A small image classifier, trained from scratch.
Training: normuon at rate 0.012, 24800 steps.
Data: trained on numbers of one to four digits printed on busy colour backdrops, 295000 training examples, 21.5 epochs.
Rows from block 12 of a small image classifier, named by matrix and row number. Rows with one number belong to one neuron. Each number is 500 + 40 x the weight over its row's rms, rounded and kept within 0 to 999. All counts start at 0. Numbers have three digits each.
After each neuron's rows are labels from the 100 images, of 14848, where the neuron reaches its largest size: "top examples" is what is common among them. Only what is clearly more common there than usual is listed. The data: numbers of one to four digits printed on busy colour backdrops.
# gate: MLP gate (model.blocks.12.mlp.gate.weight, 384x192), inputs 96-191
# fc1: MLP up (model.blocks.12.mlp.fc1.weight, 384x192), inputs 96-191
# fc2: MLP down (model.blocks.12.mlp.fc2.weight, 192x384, transposed), outputs 96-191

gate.276:533520466527442474481618559422477499498532565458528527518573472475451446550505480510562458488529456577547512513495523518429471476486438495490551520542426520523501488530447454509408492480529466461509504469495436553512529496561401518544524608519483452514528505530494421548511490491520527392
fc1.276:541495511519557456498554537547531473490521483509408519525488545505586496524453451457446568537511561486506585530485515472534489445475520463506438567487515469494456464547532444564512433540537530554502553564463486524450503489517414482430546468491568526591442528517498490534493486480507484464
fc2.276:454520480491505481431503539467536505533502564423565481461508456580513559478508553469523517444471506538480537560512506559527506462502497422454553444565495554406548465423497441488499549508556474458537472467488512548550457482453562540507475532527574525502476439508538529519477522398474464546
top examples: the digit 7; first digit: 7; length: two

gate.28:487465547461537508486492445570512524543476477449580541520503516488497495462529493513560500457535478510558492521489516467462495460472456479506520460494485500456428494603487518420448489505502537462467531497485474515500422476454584512488511584442539499479555518476522452532505487467484473498
fc1.28:507408516503421481495489497496476561447513541435447543574504542473477494480504481481518507549511559445452424530548464520496485415587482557506438468499464500420522507543476512474483455479457463573464529532506523513499527517507567575475546469438481554534528503491497560532461434557495487482
fc2.28:464524501503454568526513463468453553478524499503473534406477440572482503464540487458474475475475550542544552505518538508505489538498539459535540494504533512606493505519517452468480498494527504479523494390504437545498472470509469488418487449545537434477478509496514542465485502569453476458
top examples: the digit 9; first digit: 9

gate.300:494514509509555472485486467489436496496504448525485471524547443539528473499463519509451445574515493543506489480509498446474435517537528463452544443472442511491544542463560467500525483486508533409526448484521525533496532533520479461545487511537529499513499392512435563444502479525471514567
fc1.300:537497541500501498447580470525508489485448492501584466528544476471444445496581550487470549517423455527460502503491444470484492519553606531461433519449552590506545452534545493424486424512446523500537482510530483523452553553475534503500519529535576539520508541495539511464450500535520581509
fc2.300:468465420510556526494511457541501477466535491463486484438486537474538489527504492569516510503552535494506465495496554479538493490457514511441444490471511444534394552484525519552644484403542494526472525518539552475535506505448490499543476511429543483517538521445491551582448474514482473553
top examples: the digit 7; first digit: 7; the digit 6; first digit: 6

gate.73:497535504503523558476514538517443499504474492465471473472531525506523501463494438527499545497488538469434490495485524499525534547398438548434517468462534523562468468545514488463549501493483538500465480585581500448423462498495471569571522537442495477420481401555471544532435537521459535517
fc1.73:499505561413554451453476503535450520471454512530486547495548519569543504487503433483523502506555559457524487519430518479519466527466526468525469438526483541505515488502513414489537459498437479467563540537449509488446478458447463515544487480507462573511485550575443530488495583583453543501
fc2.73:485456431469530503399418505550492521454503467488558496443514500444453497490511502487523569496468481494506424499556543543532517514494444489522601443478494491446549491498515549613527554520473554563495471537524485443496460449516548518526446522527546505487466513466493552504487437492563461533
top examples: first digit: 0

gate.202:467482503519533581501508512535516498501537473452448538480498536554532501472529549410561450399449443540534556549523511540477449473578402522487440491474494514503571451516520511447526487499474484461442563480456532481508514422420528459566468470431457504478496522544509418434478527506472531476
fc1.202:479455545495538421518466544470502555471513476431539431486419494550587530551457531509519523491480492578441501522458536501518475508397479511492472511528463483517542481487477537522505532530523572488519451493588554493499520533502529493495407460453484510455450486489524499548544467581541512485
fc2.202:489507486468551608522514415536539422506502569474498471493542497503557454506526459530495448509554492510384511519538489460433524465463480519562488523419489526508514536497576561480474536470502403553571564504472490461429491506564468490493517605563508455522520500499491479552520476465499489459
top examples: the digit 9; first digit: 9

gate.308:551490497507457458504446480557516544489542543470483489339488546484406609493433534496510527503520453389548496500486525535486476530507483537502565459426485532580472466532553477464460505500527539463546431469504506526533527532499495556453538517534511545467454484531506509449470479515449441536
fc1.308:513513544454400528469509537428450505477529561488510512532529550446503560489459515465491495486548558465440484507469531455521521455523491501428542503465537500509531499530532520542475513441390450423453459536534528403492552477589424537519508485431493499515432573563493494410435533509588458504
fc2.308:484450500522497538482563487571520560521548500464484436433502503551487517421438527548515557428517418492571535539456472517499480545494535460519472550474498534486529522489573465392509478438467518519488472455498468529403521466480519559497450495531559561546526521497488500462539501502433519528
top examples: the digit 9; first digit: 9; length: one; last digit: 9

gate.231:540550495489478501564433543456549438509526451501498509564456507527552455544468499529481531530429542427562453434470498528550546483481439499528490542469528459511526482483516510527487507537456500491521559498521486517490530428501515447405505543445463537540490539518428410477382472531497525468
fc1.231:534587600511491470535422511523476467565540491457503532480463441521465569540541427490514407488555509498418552439451558533444483492560523557479461526421520511536426512535518425534488567586617466482464445538453515452491383517455531529539460505532478568483489533509530505509428429511505520536
fc2.231:482386490503482548511454511549502500509456444517448501584519573517489512506515563478473498486563522500485467568509550487516498529459459444487591464504517521449583500531526548455458507504503548485552460457570465500505512478481484463502542478503405544474579476501488555490531441487536501507
top examples: the digit 9; first digit: 9; length: one; last digit: 9

gate.226:510476435400536474517484453504507497445483482525484495542510469503479454515477444511524425558462486482501477460538451561490564498604480482531534499500462533507605430556441508470448446478531503486477507543487552508554484493516434566582467418478492470468488556570506593497602474539503522440
fc1.226:443575487541506478473493438516499476518484521509509430486471526407521557558457561442493516558542503513537511644547528515487494550518495504476478554529492418482474539533470497508536588455575525463558461520470483497476544492554484468438500452450560495471506408498503469481460555526491531503
fc2.226:533544507478520403479387518484515571493479484463491533589544433559504520450466499515519487499476461503480493473460493539533538503513480494535516519565453513511520393502507530528435602511457484586518561497499556475475434525463496501523500501474475473542540491546525487489534434515518448551
top examples: the digit 6; first digit: 6; last digit: 6

gate.273:477461501528467443560407478463536505499576492531529589531431524479494424526456497537529465508489517533475463478428486432580532519502457539489460483549537519596539503431508519516560477476484520487496556489509405547540462523440532543446491503489498535520459524455546458533490484511464468542
fc1.273:579485508432476455517471555514541520548471555472521444466503512491508459514459492479525499523513482564525534497584495529470522461519499486535532538472448518547428561476412534457459531544496515513466469567478507499474427526528566476447473527429465456524534525384518453539487464491535558486
fc2.273:455480460523530496525500512501527495496493539503580530430457514498473530540519446495525511481481498561524488501483521440496496488501493507516493435526487470483558542505483540499512423474457472493470546439491520505475561497508597535602432393504431538512496493507508541479497457527388514559
top examples: the digit 9; first digit: 9; last digit: 9

gate.355:547493501425488556511483512462467499475480608555506489573386562488518451567532556483502471480490497463484563515477483509453527584426486438542434518460579429572493482477475559488496525528608564462491503488529582556523461466539548459473554509519499535448487435523518507476486519516492419509
fc1.355:496532526430495461516550505536485469522489491459527562496517495466513524536482516465492467499522512502544448508556538523496495480514496522453477454537498472427494496562535499504527566439460483433451416416510437512513530494376450565540444543525445542548524491489496542573443502541444424493
fc2.355:487501475538542502457500442484478493423450525546438535467495440502470501506484448464517480489492576465549542585499467553445425530504417411469470526503535524548451520425505591513457457521526528491512480513504603485536526554524526467500521509485536485482567560527594444458447524564543545528
top examples: the digit 7; first digit: 7; last digit: 7; first digit: 5

gate.363:529526496452544429463486496501525451469522518522562482573465509505523554435481536464502555547506493549532492464447455508511479595524498556524495480540498499510600485535465465499515534467491455569450520475546467511564575507536476494576546487442466512548508531528431451584505519511495458474
fc1.363:472525454594560445496523462505456521502480532575476509487470538461523554555485515444504550532496442466426531495510473547475522548456510429551488426526489514483532405520513464524478499506510475523504572451523526478541515492489556513455521435478511440439524542471497512556535560381484449526
fc2.363:420494494516491473505518477533490506470480543532501577471488500475477533532487497509513516486474480577497518501570549456482495438575472567518550550456475475496530467469514492521472495509443411547500538421483489487497520477431447551445470487574478497610503489489454487498515443471511543413
top examples: the digit 6; first digit: 6; last digit: 6

gate.259:503470479463611462502475521449478461498570579516509559439444435473442469550456459519468536425514532440476494528511521425483499486564501482563562534437511512479526521520504448508534504477521507544484530514441501468495536518504466504481570473456471501412459516447520558481476503478493444461
fc1.259:472505549471490447504504530557474453531601554529497481451465453446473458572456451530511507434453447461487520448534418457480497604456484515491502517437487490503488551451505493531515472492481505509550507551498502545500441491465515515519523469457553527496439512503457515501481500432508468491
fc2.259:570524523422521517505447516510478475535553500521494438501470556558515523516545484504536480540549531477483547514523503448521513480564459476525537519475513498481505534507513542454496528572497547463451431408578490477528511506562365482511572470604475507512455493436467512517501517499553562573
top examples: the digit 6; first digit: 6; first digit: 8; first digit: 3

gate.372:535558500563535449479415557532479458475531412489471490472482513493445490611549455483491535490529426554519517559414457520437538477441487528473520568487506517483455511518466500517486485439465502496483556476511590559540467462560483578532519510513465464464562529505526462409598547548477473562
fc1.372:592461563425517513496495459506477503480498461521601567459513485512547519542464501504528458492552535588486545432500532489479497510541471514514490456441534479537408497446455525524438445498518460487530522524565460445428581522491541473481546518550498549550541537457474418517486596528472516546
fc2.372:426507438551527481453466505536522515502507429546493512476526532450459444523503448516505457553490473427455487590464468489528509479467518502527454489504454479529569549555564431513489462542475476503449474563510497487608530528450535508497502494497461529494533469456515477516518477454528487481
top examples: the digit 9; first digit: 9

gate.40:479539525397485523523547486514522395553507450557485464563478495519454495496500458473413539436492507548493485536456501504448545557519476484576427495510569483442509518450496547533528528495576481501475488477462551451529554494438417471573482417447485521539486499573454530541482477522569539549
fc1.40:546536559436478563521498498545478512457465513538416506436591509464516444494514518466476532495489453506541542502458449531556555561492553526506530586504467417529522496435474474530519464489485538453498546537485457473536511504515542454481502425460503479452481460487530509509534501513581491544
fc2.40:483536529428446538535530510459559457480593479556579501584512509549522477468515412504488401528491480471555485501454505481524518469559477517443541561460541514474520558560499498490577460517431484536454505482494531519524479545580490490473556489508424484448486447491544512534473474512431456533
top examples: the digit 7; first digit: 7

gate.132:445533523541510493421483504520523526529489505473474455521499494458495500547443473504575517487498532508458529507471514566490482535426446565514476518460484447461468532506511515507552566450587503494470483514581435467484478504558536487534530498506425458498500453581437544521468614590534514497
fc1.132:487524511424480540534519508424517459451482509490510573509520512491453425486468517495452479485543483526536488487522522518503496487501502440518524496543445475554569491479476501502499507462547516516438502544445447549551374492533530557468553521543519466435463471557494493512485530474488571375
fc2.132:493470461574477531530475452472513501570531510513545553545546505523533543517518531560509450509496488494463494478435462446501509541506500551443426484484464487497388483547456450451491558482413461557592452452480521485462560518432493420497463535503502552489502480528473515568446475542465537519
top examples: the digit 6; first digit: 6; last digit: 6

gate.127:518428553499491568475495571486454532509496511470522443517532531558506473506507552417494466527502494504520467502445478532405555439482448510556548502548471495375513471519478536464524531555448537511541502572453421523538567476591523478522481511531542536471440512498530528573509497431523533547
fc1.127:479513461521521500505436465479519451448500485510517452437445550478540456518569509460463472534447557536461530545557500494566458542520540478480504470578482466545515576511466458445497395508494474443422493484542511482488450485433490580535521476504549459559489543444463549477477492558499550503
fc2.127:589561540507435509521430488530534477432498571485513440501485558499495511545502537513520523472463570403433492424521519490491554464446531553403535482527529472469449428469551506425466539478497471523488499459426513522538489451537478476529505589474474532477562461444515532458508468541453501461
top examples: the digit 9; first digit: 9

gate.58:509487433499425525442446489495455530519557416487450501461364511496537522460506463443525603502494528499527494527447495486489512536559503485467460510540578543456472520466502514592472514492458492481456498517590454475487537477553521541615490518506480556432506581477514555577547570505462538495
fc1.58:463490488513481529437469470509496421467567507416525473472458554527520479561471455502505454475450469451524521524558541464520489459496491476514447548461608478500570514512486549570457504528485510525484525448500463418530462521504592625420523502524535505488490458533404564551538519456494480499
fc2.58:469533444458487452482539545416501428453440513459473549505543498491473445463451520481480500455461460461536488542476504439484515486474529463469481556531499494507553499426518519532513486524443458506546518552510493544563475516531437396512407525496464480514516528546523482437567487513539513533
top examples: first digit: 0; first digit: 9; last digit: 0

gate.206:536494462558534445471523478418490451485547501511514526472550471552506527485544451475557506472467456485612518580512474545469482410501499504437477481555483523467493415475493484493513499537562479522493458462561485544500569491519471492475547501441461458470472581557516516499502450443479469544
fc1.206:517469506500538480457464489499497536520581493437410401484439596411460443510526483482495514486450546407574516524471489465538519562518539467496411500484543460405483537464498530481582507509479519517541574495493483417516468494478544526504486437482479526488437484463520519473477516540483530444
fc2.206:487533468475501533495514551444486419449482453509506523409583474399549443505459514519459476481522479508521466487534513490551545512512509521514465565595511423572552453524421545487504458524462519499499487480520557526491494548372460487514508543491545503522503554516509463513498512484508474511
top examples: first digit: 0; first digit: 9

gate.143:414539502488456436473522510504504488470554447501477528482526440457452580490485479465461545529513595457567492486449523455517493467513460498515556570512470496525527427476575492568497512486505528505506449467527513511547491495573456523524453564541476503531446476512567462549527487456476510558
fc1.143:415524521521495514438511508560461496445514501501517502545540549513504529443452546521480571503523483499534548515457582488530451487501560455497522495510472489502506469483508519528467445507498520475449459448526510540452563489515501471612474545452563536450477570560468484488531501484446500554
fc2.143:553469482424524495481566438483483479500514489513470456545429546544525515521518579501509458483469534483507550451443497575512526474570434489483581530458525474507488452444560537544561534609482482536450465514564516532474506439453548495484534576480474600469553521505536507497536574501455497520
top examples: first digit: 0; first digit: 8